config.toml
arch = "transformer"
model = "multi-label audio tagger"
dataset = "tunes sung on syllables by a formant synthesiser"
train_examples = 39062
gain_aug_db = 6
time_shift_ms = 50
n_mels = 80
hop_length = 160
input = "mfcc"
spec_augment = false
win_length = 512
norm = "layernorm"
norm_position = "pre"
hidden_act = "gelu"
mlp_ratio = 4
head_dim = 64
fused_qkv = false
bias = "qkv"
qk_norm = false
parallel_block = false
inner_norm = false
drop_path = 0.15
subsampling = 2
layers = 12
width = 192
positions = "relative_bias"
pooling = "class_token"
num_labels = 26
init = "kaiming_normal"
residual_init = "zero_last"
optimizer = "normuon"
muon_scale = "original"
learning_rate = 0.032
momentum = 0.95
nesterov = true
orthogonalizer = "polar_express"
adamw_lr_other_params = 0.00088
max_grad_norm = 3.0
max_steps = 9000
batch_size = 256
epochs = 59.0
lr_schedule = "cosine"
final_lr_fraction = 0
warmup_steps = 900
weight_decay = 0.03
adamw_weight_decay_other_params = 0.05
Rows from block 8, named by matrix and row number. Rows with one number belong to one neuron. Each number is 128 + 24 x the weight over its row's rms, rounded and kept within 0 to 255. All counts start at 0. After the name is the row's rms in percent of the matrix's.
# fc1: MLP up (model.blocks.8.mlp.fc1.weight, 768x192), inputs 96-191
# fc2: MLP down (model.blocks.8.mlp.fc2.weight, 192x768, transposed), outputs 96-191
fc1.265 107 [126 146 131 192  99 172 138 161 124 129 154 161 125 154  82 175  96 175  94 117 104 123 154 111 108 130  95 106 113 114 120 135 136 130 102 109 101 128 146  98 122 126 156 147 102 119 127 146 110 143 140 140 121 179 171 139 145 112 113 127 129 113 134 110  79 135 172 136 120 122 135 110 130  93 127 127 147 141 137 150 154 104 135 133 118 133 128 140 140 149 152 115  97 139  95 114]
fc2.265 093 [122 139 128 120 116  85 125 115 156 118 128 101 124 150  97 161 127 160 172 140 132 160 109 115 120  70  77 128 100 119  59 122 132  88 124  88 123 134 161 143 151  98 159 148 124  96 147 135  91 146 130  93 109 150 136 118  98 127 133 105 152  74 134 141 119  86 173 126 119 149 157 116 142 132 118 155 128 130 109 100 131 116 128 124  91 121 106 133 137 123 123 158 111  91 129 159]
fc1.266 087 [120 166 109 148 135  91 167  70  87 136 115 165 134 158  94  97 161 151 162  94 118 112 130  86 124 109 122 148 140 144 114 144 141 113 159 104  82 114 133 148 141 121  92 121 130 103 124 124 110 162 156 121 131 130 140  76 108 108 100 123 138 119  88 133 103 163 148 172 137 116 124  99 109 146  94 107 103 152 121 150 153 136 148  88 162 139 106 110 129 128 141 163 129  86 142 178]
fc2.266 043 [114  99 158 166  88 160 120 147 132 129 141 130 109 119 134 111 156 108 134  69 177 149 147 155 124 130 148 104 151 164 136 143  97 116 116 166 121 174  87 144 127 131 158 104 143 123  67  78  87 106 112  96  77 112 154 111 136 176 102 114 165 143 100 141 140 132 107 139 104 125 174 127 120 123 171 127 189 139 172 156 149 140 116 145 114 112 118 109 105 153 150 112 143 145 142 119]
fc1.267 105 [ 91 145 109 149 136 114  95 119 119 110 108 163 136  78 139 138 150 150 110 143  75 147 151 120 123 130  78 134 124  93 149 150 118 146 160 136 143 146 111  98 141 135 138 118 112 105 130 180 177 107 164 180 120 149 104 147 138 122 106 106 103 129 167 118 163 139 168 166 159  97 103 140 110 108 124 112 132 128  94 123 119 130 163 123 101 134  85 150 180  82 134 105  86  83 116 110]
fc2.267 033 [149 131 140 167 134 120 102 149 116 113 153 127 128  64 127 125 103 131 130 149 105 157 129 124 134 126  95  90 122 155 113 124 151 183 139 164 140 155 113 116 153 110 156 121 132 126 144 125 102 114  98  78 120 110 108  92 146 143 151 130 128 128  95 147  98 159 125 131 123  98  95 135 116 145  87 103 212 159 114 115 164 165 139 167 139 168 126 110 165 135 108 138 111 124  75 108]
fc1.268 092 [106 116 177 107 149  82 127 114 146 142 126 126 174 114 147 126 152 126 161 144 106 120 173 157 104 134 153 108 144 107  94  90 139 175 124 174 120 114 145  86 134 116 157 132 117 128 171 114 105 158 119 150 128  98 109  94 127 114 132 124 120 134 103 132 142 132 106 165 125 131 147  95 129 131 142 138 150 154  97 106  73 106 110  91 124 139 155 111 141 141 157 137  96 129 123 134]
fc2.268 039 [108 136 116 114  87 101 151 141 121  97  98 149 129 136 189  90 131 160  94  90 133 130  79  99 132 139 164 131 140 101 125 146 117 146 149 125 137 100 156 152 101 169 119 145 105 132 106 124 123 158 129 125 153 152 136 157 130 109 139 123  82 141 136 157 118 125 108 104 132 124 129 103 141 132 143  97 121 163 138 185 120 112 101 133 126 140  95 175 159 101 138 134 122 159 114 124]
fc1.269 090 [128 155 140 122 135 107 106 100 174  93 130 144 162 186 122 123 127 114 123 139 111 120 159 108 108 103 145 123 138  88 104 136 141 135 132 126 138 152 119 148 118 140 124 115  90 188 165 131 155 122 129 124 122 153  79 118 142 132 184 133 125  91 126 154 149 121  74 155 141 146 118 148 115 117 110 146 169 124 132 148 128 120 134  78 123 126 137 133 118 131 139 143 159 111 114  94]
fc2.269 021 [155 167 111 148 139  86 130  72 139 105 157 135 125 104  99 149 160  92 104 151 130 105 114 127 153 155 128 174 128 118 119 110 126 135 112 127 135 130  85 153  91  81 148 116 106 142 132 178 152 115 130 130 134 132 163 135 147 143 141 144 110  94 142 115 123  75 143 164 125  86 136 107 108 116 172 152 120 145 156 171 145 156 117  93 131 110 118 123 127 145 151  98 147  93 139 146]
fc1.270 091 [137 155 117 144 126 136 144 101 129 116 115 129 141 147 154 152 103 139 145  79 166 136 165 149 128  68 151  99 143 144 113 133  97 108 108 157 121 126  91 111 140 142 109 153 157 142 156 108 133  97 151 123 138  99 107 128 125 110 126 110  97 139 118 186 140 136 122 129 111 131 119 158 106 158  66 146 108 122 130 172 103 139 118 142 120 101 115 131 118 120 101 117 116 123 132 157]
fc2.270 036 [107 120 124 128 115 145  95 169 134 171 118 127 109 116 111 135 115 132 131 117 157  92 111 124 127 103  98 101 156 112  74 102  95 115  99  89 110 136 159 115 133 106  92 105 137 144 173 123 120 135 134  95 100  97 153 130 122 117 115 125 148 174 132 137  82 155 126 132 142  97 138 146 138 170  75 146 108 117 143 171 146 126 114 136 163 125  93 103 171  83 129 120 114 141 134 101]
fc1.271 098 [151  90 111 132  94 153 148 127 134 128 183 124 141  99 135 108 146 163 128 150 118 144 128 121 109  93  88 140 114 194 115 107 160 133 117 124 148 120 171  78 174 117 149 135 145 113 145 155 125 179 166 177  92 109 140 128 119 104 126  80 128 140 142 113 147 159 125 107 157 119 108 129 101 123 102 136  69 165 126 126 101 140 147 117 120 168 129 127 132 121 125 135 100 110 138 118]
fc2.271 057 [ 92 169 112 149 144 129 134 139 138 142 107 106 120 108 102  81 107  99 113 173 157 131 100 160 160 123 176 130 127 141 120 149 115 123 141 125 154 125 116 161 128 165 115  95 155  97 161 107 201 113 111 134 117 121 150 149 125 135 182 176 146 124 103 123  90  82 115 175 110 126 160 127 146 118  99 108 183 126 116 141 125 106 140 119 127 160 123  90 125 137 105 134 136 145 136 143]
fc1.272 080 [131 109  88 135 159 137 152 120 130 106 170 110 142 180  99 143 144 106 124  92 148 145 150 121 101 147 146 126 143  94  81 184 112 147 117 109 158 138 160  94 146 128  72 151 144 129 120 128 115 113 101 119 114 131 119 121 126 129 121 130 117 125 106 130 190 114  83  87 123 155 175 145 129 116 151 122 140 131 133 156 143 110 155 130 130  89 118 118 115 111 140 170 163 165 117 108]
fc2.272 005 [128 104 159 126 120  87 106  83 100 113 132 110 125 138  92  69 147 138  70  80 164 148 139  92 144  85 116 107 158 156 150 102 135  99 116 139 141  77 132 177 146 141 104 137 155 146 176  92 139 113 128 108 126 124 146 177 133 154 108 166  91  96 134 135 172 131 142  97 104 141 129 160 145 158 162 139 126 117 110 142  94 141 131  86 145 114  87 114 128  78 124 115 154 146 138 143]
fc1.273 107 [142 108  98 141 109 104  97  92 131 131 159 135 181 136 123 131 142 125 118 125 140 130 102 109 129 138 106 123 164 144 126 113  82 143 134 131 123 115 144 130 144 106 142 110 107 148 135 149 148 153 147 132 102 159 169 171 126 107 162 147  72 152 169 129 140 142 109 152 118 160  94 143  85 147 134 133 132 117 156 109 126 121  78 127  92 134 147 119 129 188 146 109 105 125 140 129]
fc2.273 126 [130 129 119 151 117 106 152 112 128 125 147  99 166 129 170 157 171 109 107 140 115 130 144 123 100 143 147 167  90 114  87 161 119 135 122 106 139 165 131  91 148 135  98  73 113 109 154  76 130 112 158 153 128 142 113 109 136 149 111 134 172 179 102 156 137 140  93 114 130 129  90 177 162 125 143  93 130 100 114 143 128 122 125 158  92 150  53  97 113 132 112 131 125 112 107 143]
fc1.274 099 [177 146 132 143 107 159 118 147 118 100  64 172 173  88 113 163 131 150 113 126 143 158 139  87 149 131 139 132 103 120 139 132  83  71 105 114 120 133 111  97  93 132 121 165 101 126 145 140 134 122 107 160 139 112 141 110 119 135 117 124 136 166 139 149 108 153 122 163 140 117  96  96 124  93 127 132 108 101 129 168 139 154 119  85 110 124 107 169 133 137 147 166 146  85 120 149]
fc2.274 076 [124 123 110  86 166 118 120 131 149 106 162 160 110 118 132  93 131 121 126 117 148 163 162 146  96 145 131 105 135 131 138 115 115 122 128 117 134 124 126 117 111 148 167 119 153 152 115 136 132 130 101 118 116  96 108 189 147 125 162 150 173 157  98 103 106 137 136 100 123 114 135 134 120 127 149 164 101  68 134 179  95 101 110 169  94 132 139  97 101 106 150 173 130 103 163 104]
fc1.275 107 [146 140 116 119 129 129 131 150  95 131  96 137 154 142 155 160 173 116 126 126 121 141 127 113 181 137 142 118 113 128 121 113 107 104 131 110  94 108 114 102 105 145 119 103 136 117 148 132 173 174 150 122 122 159 119 130 170 169 133  93 111 102 115 143 101 156 116 168 121 154 122 113 172 122  82 159 106  98 101 144 152  85 100 125 162  86 110  99 162 111 113 135 110 142 135  88]
fc2.275 120 [131 118  97  93 130 129 157 111 137  95  85 109 101 109 116 129 148  84 143  88 106 111 104 118 116 122 121 112 101 144 132 160  97 163 110 141 164 123 133  97 141 104 155 162 113 176 169 103 131  98 151 138 144 115 133 141 154 119 129 134 113 112 122 111 101 121 133 164 144  67 119 130 137 119 104 128 174 165  99  93 110 159 121  83 153 157 142 152 183 117 165 123 130 182 140 152]
fc1.276 108 [ 96 145 128 110 105 105 162  76  89 122 181 154 124 113 129 130 145 106 124  85 142 131 127 123  95 144  91 147 133 127  98 148 124 140 164 121 122 107 120 136 162 118 120 119 132 128 136  85 122 145  83 144 121  99  90 145 104 156 115 129 111  99 152 136 101  93 123 151 148 161 139 128 116 123  69 159  86 115 182 146 112 125 142 174 123 125 177 126 130 139 141 147  97 149 127 134]
fc2.276 142 [122 154 138 137 109 122 157 155 122 126 165  79 150 161 125 162 143  81 146 109 114 127 141 119 155 133 163 108 107 119 116 119 106  97 164 102 129 159 124 101 154 112 110 135 104 136 127 108 123 107 131 147 134 135 137 115 161 119  68 138 152 141  66 160 114 136  86 143 189 141  94 177 113 110 140 109 126  79 115 101 122 135 142 169 116 104 164 116 112 139 125 166 149 105 122  84]
fc1.277 109 [120 128 155 162 135 116 132 107 157 143 142 146  95 149 142 155 138 124  99 104 130 117 135 128  63  97  97 121 119 133  95 132 123 147  83 116  96 146 136 102 154 113 127 137  97 136 209 128 113 132 110 142 125 175 114 131 174 180 144 146  85  86 129 136 148 115 117 144  96 158 144 131 114 103 116 141 135 153 130 103 121  92  91 107 130 172 169 152 110 103 123 149  90 117 163 176]
fc2.277 098 [132 121 111 149 111 156 148 127 159 127 131 133  85 133 132 102 124 164 102 166 164 197 116 125 140  96 120 115 142 143 154 146 131 119 133 137 167 126 135 150 122 124 135 151 153 104 158 141 157 149 157 149 148 169 144 134 139  89 132 119  59 147  96 166 133 145 127 186  89 161 110 145 162 128 152 119 107 131 137 101 121 105 135 152 144 143 126 135 140 153 121 164 100 161  94 112]
fc1.278 104 [168 148 132  79 157 159 116  82 145 105 110 145 156  94 105 110 136 125  88 160  97 105 122 139 125 151 141 134 130 110 117  73 101 172 153 134 111  97 100  97 114 120 119  92 110 132 138 137 147  86 100 118 113  99 101 168  84 146 133 170 110 142 109 125 129 103 134 102 110 166 109 156 137 102 138 110 101 131 119 123 103 102  70 104 159 127 153 137  90 155 135 150 130 132 132 123]
fc2.278 110 [133 123 159 142 138 118 121 131  92 153 142 137  83 105 138 116 102 190 123 117  29 113 118 161 130 117 137 135 117 142 114 123 136 136 149 138 131 168 139 131 111 144 117  77 107 142 101  92 139 118 104 127 107 129 115 127 129  78 152 172  94 123 158 126 105 117 135 147 133 132 152 135 142  96 141 149 161 136 173 132 203  59 119 145 110 126  96 143 157  70 140 126 106 119 138 125]
fc1.279 095 [127 123 115 172 152 137 124 112 158 147 115 138 133 102 104 131 158 100 137 104 128 126  80 125 141 128 134 109 129 118 121 168 148 104 180 156 108 108 147 137 129 140 106 107 172 139 203 148 108 132 158 130 129 134 116 163 117 138 172 130 120 135 134 112 114 132 126  86 144 135 139 125 103 160 106 122 146  91 129 178 161 107 138 155 152 103 118 122  86 138 155 142 111  89 128 152]
fc2.279 081 [121 128 149 113 120 107 117 107 128 126 163 139 106 134 136 135 143  90 173 150 151  93 147 143 132 153 129 144 155 119 155 144  89 139 158 101  89 146 118 118 127  95 149 155 141  95  86 121 154 150 127 105 139 116 139 149 108 159 107 113 109 109 105 111 109 138 177 119  80 162 159 155 135 122 118 130 124 160 117 129 106 119 106 125 137 201 135 131 132 127 103 138 129 148 150 135]
fc1.280 101 [107  76 129 109 111 133 110 169 160 102  99 125 110 120  87 127  75 122 138 126  94 126 130 117  98 139 121  97 142 146 114 119 147  98 105  98 135 141 165 133 149 122 145 126 118 136 122 110 164 125 162  94 136 142 130 183 150 132 105 131 100 166 127 107 141 121  94 105 138 145 132 107 104 152  94 172 128 104 139 142 133 136  72  80 108 159 110 114 140 134 119 120 103 181 144  94]
fc2.280 100 [113 144 110 156 173 162 142 120 118 146 157 136 113 110 137  83 116 125  82  83 125 140 103  98 188 150 138 106 161 152 104 134 145 124  95 130 190 133 110 127 162 132 101 108 143 142 138 128 172 152 143 125 152 142 135 138 100  99  99 160 130 113 111 103 122 146 135  99 117 144 101 122 111 116 114 140 142 199 148 119 129 122 107 124 140 140 120  89 149 127 107 117 111 144 139 122]
fc1.281 107 [133 126 106 123  84 137 163  92  95 140 141 112 148 144 112 105 162 108 144 158 124 160 146 136 137  86 196 122 145 160 101 107 127 129 108  54 128 106 158 122  73 135 115 125 141 131 132  96 158 112 101 117 123 158  91 118 147 162 126 164 102 107 114 150 187 161 124 108 118 128 140  92 144 114 124 157 112 172 164 114 123 132 122 127 106  95  94 155 143  95 134 147 136  97 202 149]
fc2.281 138 [100 135 141 138  98 105 147 154 170 132  67 143 178 125 134 172 134 152  83 136 103 153 111  94 135 132 144 113  93 141 111 122 148 119 147 102 153 111 147  82 148 131 142 101 158  68  95 110 157 104 124 155 131 123 168 145  96 132 123 130 110  99 128 138 118 128  97 156 111 129 130 130 120 114 146 116 139 141 101 166 130 148 137 125 158  93 106 163 165 137 116 101  82 161  89 158]
fc1.282 105 [ 83  78 141 102 144 101 169 123 105 128 124 150 134  94 123 176 134 137 133  89 159 161 130 116 158 116 148 162 135 111 119 120 169 119 142 149 107 144 141 134 104 147  99 138 129 123 102 114 153 116 126 114 126 133 153 170  87 119 151 149 146 134  89 107 134 141 147 160 131 142  85 142 162  98 132 160 123 179 107 144 120 135 133 142 128  98 115 148 164 103 120 125 133 134  92 104]
fc2.282 139 [145 170 103  82 131 118 160 142 160 156 103 144 156 147 102 146 143 117 111 146 146 114 119 128 110 143 116 145 123 150 136 141  93 153 123 168 109 120  93 116 151 130  83 140 120 177 128 137 123 126 139 136 128 121 119 143 158 146  86 178  83 137  75 128 127 116 111  66 138 138 157 101 145 123  84 111 138 102 143 131 114 125 116  89 105 128 177 158 113  87 160 109 131 105  66 151]
fc1.283 098 [148 154 167 159 141 138 137 171  75 121 127 149 123 116 108  92 106 133 158 152 147 125 161 115  96  92 133 136 142 139 102 119 104 153  96 143 103 117 136 123 116 105 149  90 131 118 152 102 151 152 154 127 110 164 130 124 113  92 134 141  94 126 159 121 124 128 152 157  89 137 162 159 106 118 122 122 102 105 130  85 143 155  91 122 117 147  89  89  99 133  89 137  86 132 146 166]
fc2.283 103 [120 126 109  87 128 136 132 127 151 146 193 133 130 120 121 104 134 117 163 139 159 110 131 113 118 146 124 162 146 141 122  89 118 138 103 119 124 156 151 157  88 142 131 127  99 118 149 133 142 142 137 113 135 129 148 144  91  99 101 140 194 169 156 115 141 138 116 130 143 104 158 127 111 110 113 171 126 169 130 104 115 160  99 128 142 117 125 136 126 146  94 128 113 157 159 141]
fc1.284 090 [147 112  83 144 145 140 147 125 151 134 148 148 131 142 138 150 172 123 139 145 157 170 102  97 123 120 155 127  94 127 117 109 148 145 123  88 170 155  55 148 159 121  95 101 146 152  88 113 127 143 113 115 123 113 124 153 139 131 113 133 101 127 102 120  98 144 156 112 104 129 140 115 126 113 134 153 131 134 127 113  96 161 170 160 121 154 122 102 119 130 101 130  99 121 121 125]
fc2.284 123 [137 130 162 157 139 101 123 166 160 123 133  78 113 141 139 103 150 128 156 109 103 120 182 123 163  81 139 174 133 126 153 153 167  95 107 132 149 119 151 136 150 166 157  93 133 147 120 128 129 113 147 135 131 171  93 108 104 104 115 147 134 128 118 165 153 102  96 157 132 146 153 133 126 125  91 108 110 124 127 121  89 104 141 119 107 136  78 133 159 101  88 110 140 140 119 106]
fc1.285 085 [152 133 168 119 103 122 147 140 100 126 135 146  89 197 111 144 128 120  95 160 132 123 149 104 131 147 147 139 113 129 108 150  86 107  96 128 135 133 114 121 126 131 124 166  98 124 158  99 109 129 147 139 109 133 111 106 141 143  99 117  80 157 165 112 140 113 145 153 106 151 139 161 123 109 111  66 146  76 144 136 156  90 165 124 148 179 138  97 104 155 121 145 120 112 165 105]
fc2.285 030 [ 67 114 109  94  89 142 146 136 123 170  99 125 106 141 157 146 102 121 131 149  97  86 121 111 163 129 122  93  89 101  95 122 122 116 142 116  99 161 115 150 146 127 121 137 154 112  90 123 122 112 152  92 123 143 160 153 158 152 114 123 117 145 132 122 171 106 136  93 156 141 116 142  68 113 124 131 142 129 118 106 130 138 147 137 188 175 104 141 135  64 102 100 120 127 113 143]
fc1.286 104 [164 166 121 145 104 130 163 157 139  58 126 134 116 110 119 141 125 129 157 119 148 152 131 152  96 128 138 128 155  84 167 134 134 110 137  86 165 148 127 126 130 105 136 151 170 132 168 128 153 124 137 113 111 101 150 152 158 100  77 113 150 152 119 126 138 180 119 100 119  92 144 130 145 114 134 140 158 139 115 131 104 146 133 110 126 156 117 134 121 109 123 136 122 153 151 183]
fc2.286 064 [129 118 160  74 156 117 161 178 127 134 144 161 118 171  99 110 112 126 117 146 117 144 130 176 154 149 134 128 113 154 106  77 151  70 133  60 160 149 109 172 113 119 110 142 111 107 150 119 132 114 141 140 106 160 150  86 101 110  94 113 131 153 119  90 128  92 124 121 129  75 103 184 123 159 116 120 111 127 166 133 102 117  82  90 119 115 146 117 138 126 184 128 128 161 156 118]
fc1.287 083 [145 143 101 139 113 152 139 127 109 153 107  89  82 126 125 145 101 138 160 135 105 133  99 136 147 120 110 104 134 106 121 148 169 145 152 123 148 143 141 120 119 130  75 127  93 111 126 126 147 120 157 152 175 108 111 133 127 128 183 136 149 151 106 141 119 111 143  64 141 120 165 162 146 162  75  87 137 158  88 113 151 147 144 123 130 112 166 125 127 120 155 144 113  81 103 137]
fc2.287 020 [126 156 152  94 122 128 104 116 116 114 115 114 109 118 140 133 147 152 110 143 154 143 107 175 124  85 115 180 108 133 112 114 174 130  90 162 168 131 148 155 182  87 133 116  98 149 124 146 138 123 138  93 123 104 140 145 119 148 142 158 119 178 143 146 120 117  71 102 106 104 118 176 100 130 130 112 156  78 104 108 137 111  96 132 141 106  88 141 120 113 102 103 133 151  86 168]
fc1.288 092 [123 155 141  90 149 141 121 151  74 104 133 124 129 115 108 167  72 153 171 135 148 153 139 131 142 146 168 145 155 119 117  99  95 144 138 135 111 143  99 133 151 174 129 137 137 131 143 112 157 159 159  89 113 149 115  82 116 139 114  96  67 124 119 132 187 161 105  88 168 118 113 132 118 121 135 117 110 144  97 110 165 115 106 167  74 147 123 142 135 106 111 120 106 110 143 137]
fc2.288 092 [119 133 151 157 115 100 176 111 157 152 143 103 150 118 111  78 153 140 137 102 148 107  86 162 125 113 141  94  95 139  97 113 150 161 137 130 157 126 100 117  79 124 167  92 143 116 131 125 130  92 136 118 145 130 134 116 112 113 154 139 146 117 111  93 161 132 110 145 118  98 129 166 130  70 114 168 153 121 152 120 154 133 159 109 148 156 141 107 143 141  77 140 117 194 116 104]
fc1.289 104 [161 168  99 100 114 129  98  92 136 151 139 107 129 123 148 119 181 114 134 161 109 160 155  86 127 166 115 155 184 119 118 122 133 158 121  99 113 186 112 132 105 131 109 100  93 111 138 135 134 145 157 150 116 150 124 115 143 112 134 143 160 179 166 117 125 108 134 158 118 162 131 147 147 108 107 115  89 124 148 109 166 155 133  92 144 112 115  98  94  94  91 161 133 105 168  63]
fc2.289 109 [110 150 121 123 135 127 108 146  83  82 137 167 165 101 145 112 113 120 104  94 110 124 126 157 170 129 156 153 137 152 125  77 160 157 151 172 146 105 148 124 157 130  95 141 129 159 130 140 122 127 126 113 142 116 161 149 124  90 110 123 125 198 148 156 112 142 148  82 152 132 137  85 144 143 104 114 102 199 142 127 108 128 156 110 112 155 146 143 165 111 101  94 135 114 145 132]
fc1.290 112 [123 182 119 110 113 124 175 150 109 179 156 103 129 111  94 139 147 159 128 124  89 135 114 127 101 112 124 162 155 136 142 101 144 133 128 100 123 123 121 127 115 114  62 138 125 145 179 114 153 110  96 117 135 158 103 127  91 148 145 141 135 116  93 146 140 114 158 111 150 105 160 127 137 167 141 142 169 111 104 118 138 162 131 106 117 163 157 146 132 115 114  86 129 111 127 137]
fc2.290 124 [128 168 159 189 139 100 134 117  96 115 141 103  82 148  99 134 113 104 136 159  95 133 154 169 105 165  91 119 137 141 128  79 130 116 101 134 114 134 124 126 172 146 127 137 103 154  90 145  94 135 114 166 150 163  87  81 126  96 113 122 161 101 105 123 122 133 163 161 131 126 123 148 122 141 117 152 124 139 114 132 100 141 140 105 154 115 106 185 152 121 142 107 121 146 151 152]
fc1.291 098 [142 105 169 128 142 137 118 116 106 109 119 169 152 127 143 125 165 114 174  92 133 140 152 147 121 159 104 151 152 121 128 152 132 137 158  95 108 158 150  95 129 130 123 106  80 155 141 127 117 119 136 178 141 101 103 137 133  93 164 122 124 108 114 128 119 137  94 134 109  88 106 155 144 135  78 160 146 105 135 152  94 148 130 145 141 163 126 171 159 125 158 133 114 130 170 100]
fc2.291 102 [107 113 130 142 147 137  96 116 131 156 109 147 138 140 147 182 121 118  88 121 100 151 126 117  90 107 184  82 108 141 153 144  89 146 123 156  97 141 127 122 127 135 135 147 121 134 181 127 161 130 129 129 123  95 124 143 148 134 118  91 144 144 123 118 128 115 131 167 161 103 146 102  91 109 128 103  88 156 128  78 109 129 148 130 135 138 140 104 139 165 130 105 123 141 114 152]
fc1.292 115 [154  73  95  47 104 145 163 147 120 128 143 127 102  90 138 137 108  99 116  97 175 139 122 145 122 120 143 115 102 105 146 112 131 142 149 140 149 119 132 139 158 116 114 141 143 156 154 148 151 142 167 139 160  76 105 105 122 141 144 136  69 149 153 150 181  89 107 115 140 128 132 125 128 170 150 136 129 154 134 105  88  93 124 102 118 130 172 118 129 138 117 137 100 154  89 143]
fc2.292 148 [108 155 121 158 121 129 141 169 117 124  71 123 124 127 171 142 176  93 126 104 107 105 145 107 110 137 153 103  94 116 105 129 128 140 175 115 161  99 121 132 140 119 115 155  85 103 123 103 137 155 119 110 124 118 151 103 161 181  97 119 105 149 126 135  70 121 130 118 121 179  97 173 128 111 104 120 136  87 130 158 156 172 174 134 125 137 107 152 114 158 164 139 138 118 166 143]
fc1.293 104 [135 124 108 130 122 161 147  93 128 134 130 108 154  95 118 131 170 144 115 150 136 152 163  84 114 115 125 135 145 157 131 111 166 143  86 111 124 125 131 101 134  81 144 102 124  88 163 120 127 146 131 157  97 125 135  88  87 120 121 114  96 116 114 123 143 115 148 198  73 109 125 123 140 144 103 120 124  85 121 175 150 105 132 112 109 139 132 143 110 137  84 147 143 125 134 130]
fc2.293 095 [ 97 130 183 128  88 107 162 120 135 132  82 139 136 153 168 120 133 121 128 149 153 151 104 122  88 116  92 127 123 127 140 155 116 167 108 115 139 155 138 114  81 104 123 113 117 121 161 180 115  77 164 118 153 107 161 135 121 164 119 139 134 105 101 141 144 135 148 138  86 116 106 121 139 160  94 131 118 129 117 109 121 137 127 156 132 126 146 131 129 168 107  96 118 142 140 132]
fc1.294 107 [ 88 107  97 117 147 153 123 157  88 119 119 126 142 119 123 172 181 138 123 158 129 139 140 140 125 131 121 107 113 186 146 163 133 177 113 128  94 179 113 110 137 127 124 114 119 113 143 129 128 142 139 137 119  93 135 192 119 138 129 141 125  95 106 140 152 187 112 147 134 130 126 138 141 108 138 125 149 115 148 112  88 117 178  91 173 158 135 166 109 178 133 112 124 136 128 207]
fc2.294 124 [119 137 143  81 112 127  89 126  86 107 154 105 130 103 123 156 168 148 127 118 142 151 131  98  93 151 139 110 140 155 128 121 164 150 173 104 203 125  94 126 133 104 112 134 121 109 151  99 112 137 102 122 138  71  98 106  90 156 130 168  97 103 121 131 157 141  95 128  98 132 109 136 122 115 139 110 118 125 148 128 155 132  89  78 113  96 111 131 151 129 175 137 123 171 126 122]
fc1.295 106 [114 141 169 150 117 142 165 114 109  96 132 103 135 145 115 107  95  95 161 110 141 183 138 163 146 132 170 138 132 137  99  92 149  75 139 168 152 139 101 100 111  92 113 157 147 100 123 136  97 145 131 101 103 135 144 133  99 114  82 154 134 137 148 109 142 117  99  92 109 150 172 159  69  99  91 112 125 108 138  98 108 137 157 161 128 128 137 148 126  79 152 112 116 136 105 171]
fc2.295 096 [124 151 115 137  90 134 128  80  96 128 129 120 106 112 104 114 140 143 164 118 115  93  94 137 130  85 162  93 127 160 124 111 145 147  69 141 115 146 102 106 124 107 105 125 170  74 151 143 148 130 176 168 116 110 135 143  90 143 145 117 119 127 101 162 155 124  98 140 119 162 125 159 133 132 113  68 149 163 118 122 114 122 139  96 120 154 109 153 146 100  78 146 128 199 128 134]
fc1.297 105 [168  88 106 113  93 144 125 131 122 164 152 144 169 157 135 138  93 123 144 132 127 115 127 120  94 159 170 140 111 124 110 138 142  94 137  97 153 126 145 131 113 157 171 148  92  86 109 107 147 117 167 152 133 186 126 136 126 113 123 147 154 136 121 134 144 129 167  93 116 140 124 100 121  72 113  70 102 144 118 114  98 120 131  89 104 127 141 150 159 120 128 168 107 121 155 127]
fc2.297 100 [ 94  77 108 138 173 140 104 129 113 115 133 101 142 118 154 113 100 153 112 117 115  89 127 153 129 158 106 129 153 171  88 112 131 108 129 133 167 152 159 135 160 115 120 116 104 129 133  81 109 115 120 103 114  83 167 133 133 134 116 154 150 127 153 147 127  72 117 134 128 151 171  92  97 126 124 165 126 129 124 124 164 166 134 113 110 132  98 115 138 114 102 142 150 143 119 156]
fc1.298 109 [ 95 136 123 173 149 123 118 129 149 100 159 128 149 100 110 160 112 177 107 135 149 131 154 120 155 116 114 103 141 132 117 128  97 143 126 109  94 140 116 127 195 108 152 125  93  93 139 100 109 114 159 130 101 134  76 139 151 125 126 161 128 135 153 148 148  76 136 114 149 119 128 110 113 167 128 126 120 106 116 140 142 116 143 111 148 115 108 129 119 134  95 177 111  95 141 133]
fc2.298 133 [127 118 105 123 112 104 185 129 148 133 112 144 205 122 109 149  93 107 139  95 139 140 129  80 125 115 107 137 105 130 128 157 146 138 141 135  91 117 101  88  85 129 164 130 118 137 131 131 145 120 160  99 142 102 141 141 125 154 176 127 153 129 149 137 148 111 116 112  85 113 125  97 113 117 158 154 160 132  89 118 133 116 109 159 169 122 115 127  71 150 127 103  94 105 135 158]
fc1.299 105 [121 137 142 139  74  96 173 137 115 145 118 119 127 109 104 133 145 119 159 188 132 173  96 112 140 110 128 117 137  64 109 120 126 147  95  89 145 124 124 112 128 139 165  89 141 133 104 131 127 150 131 135 151 128 128 148 146 163 181 119 102 123 139 138 110 122 103 147 108 113 161 102 116 153 111 122 127  86 161 138 128 177 128 173  90 140 137 119 123 141 124 152 102 116  96 101]
fc2.299 087 [104 173 113 122 166 113 151 148 108 152 159 147 101 142 133 108 122 101 127 143  83 145 155 128 128  82 127  96  93 140 122 120  96 145 140 119 132 131 106 139 104 146 118  92 174 156 128 120 158 137 120 145 132 129 137 163 135 148 119 131 140 120  83  93 109 149 154 131 113 119  82 166 119 165 119 125 119 115 126 125 125 159 169 127  83 135 131 118 144 123 150 145  87 147 125 104]
fc1.300 102 [ 95 109 118 151 116 156 142 139 126 108 139 107 177 147 143 131 160 105 159 130 129  73 144 135 108 145 101 146 118 126  83  98 111 178 154  82 127 151 148 124 148 151 138 140 114 153 135 106 135 127 110 148 113 178 100 161 178 134  94 128 144 146 120 131 136 173 155 136 117 163 110 126 112 121 172 132 110 123 134 171 141 184 142  64 108  89 117  97 179 115 121  98 137 129 122 125]
fc2.300 105 [ 88 108 131 135 116 139 138  88 148 105 158 122 142 116 102 107 178 133  81  97 155 142 180 118 147 179 116 114 137 116 138 175 126 128 158 141 115 125 132 139  91 132 180 160 148 116 113 111 129 176 126 167 138  68 137  94 113 156  98  85 117 117  80 126 144 135 131 137 160 139  95 142 123 131 149 108 130 153 120  82 188 131 170 128 125 138 145 121 161  85 105 103 108 128 137 140]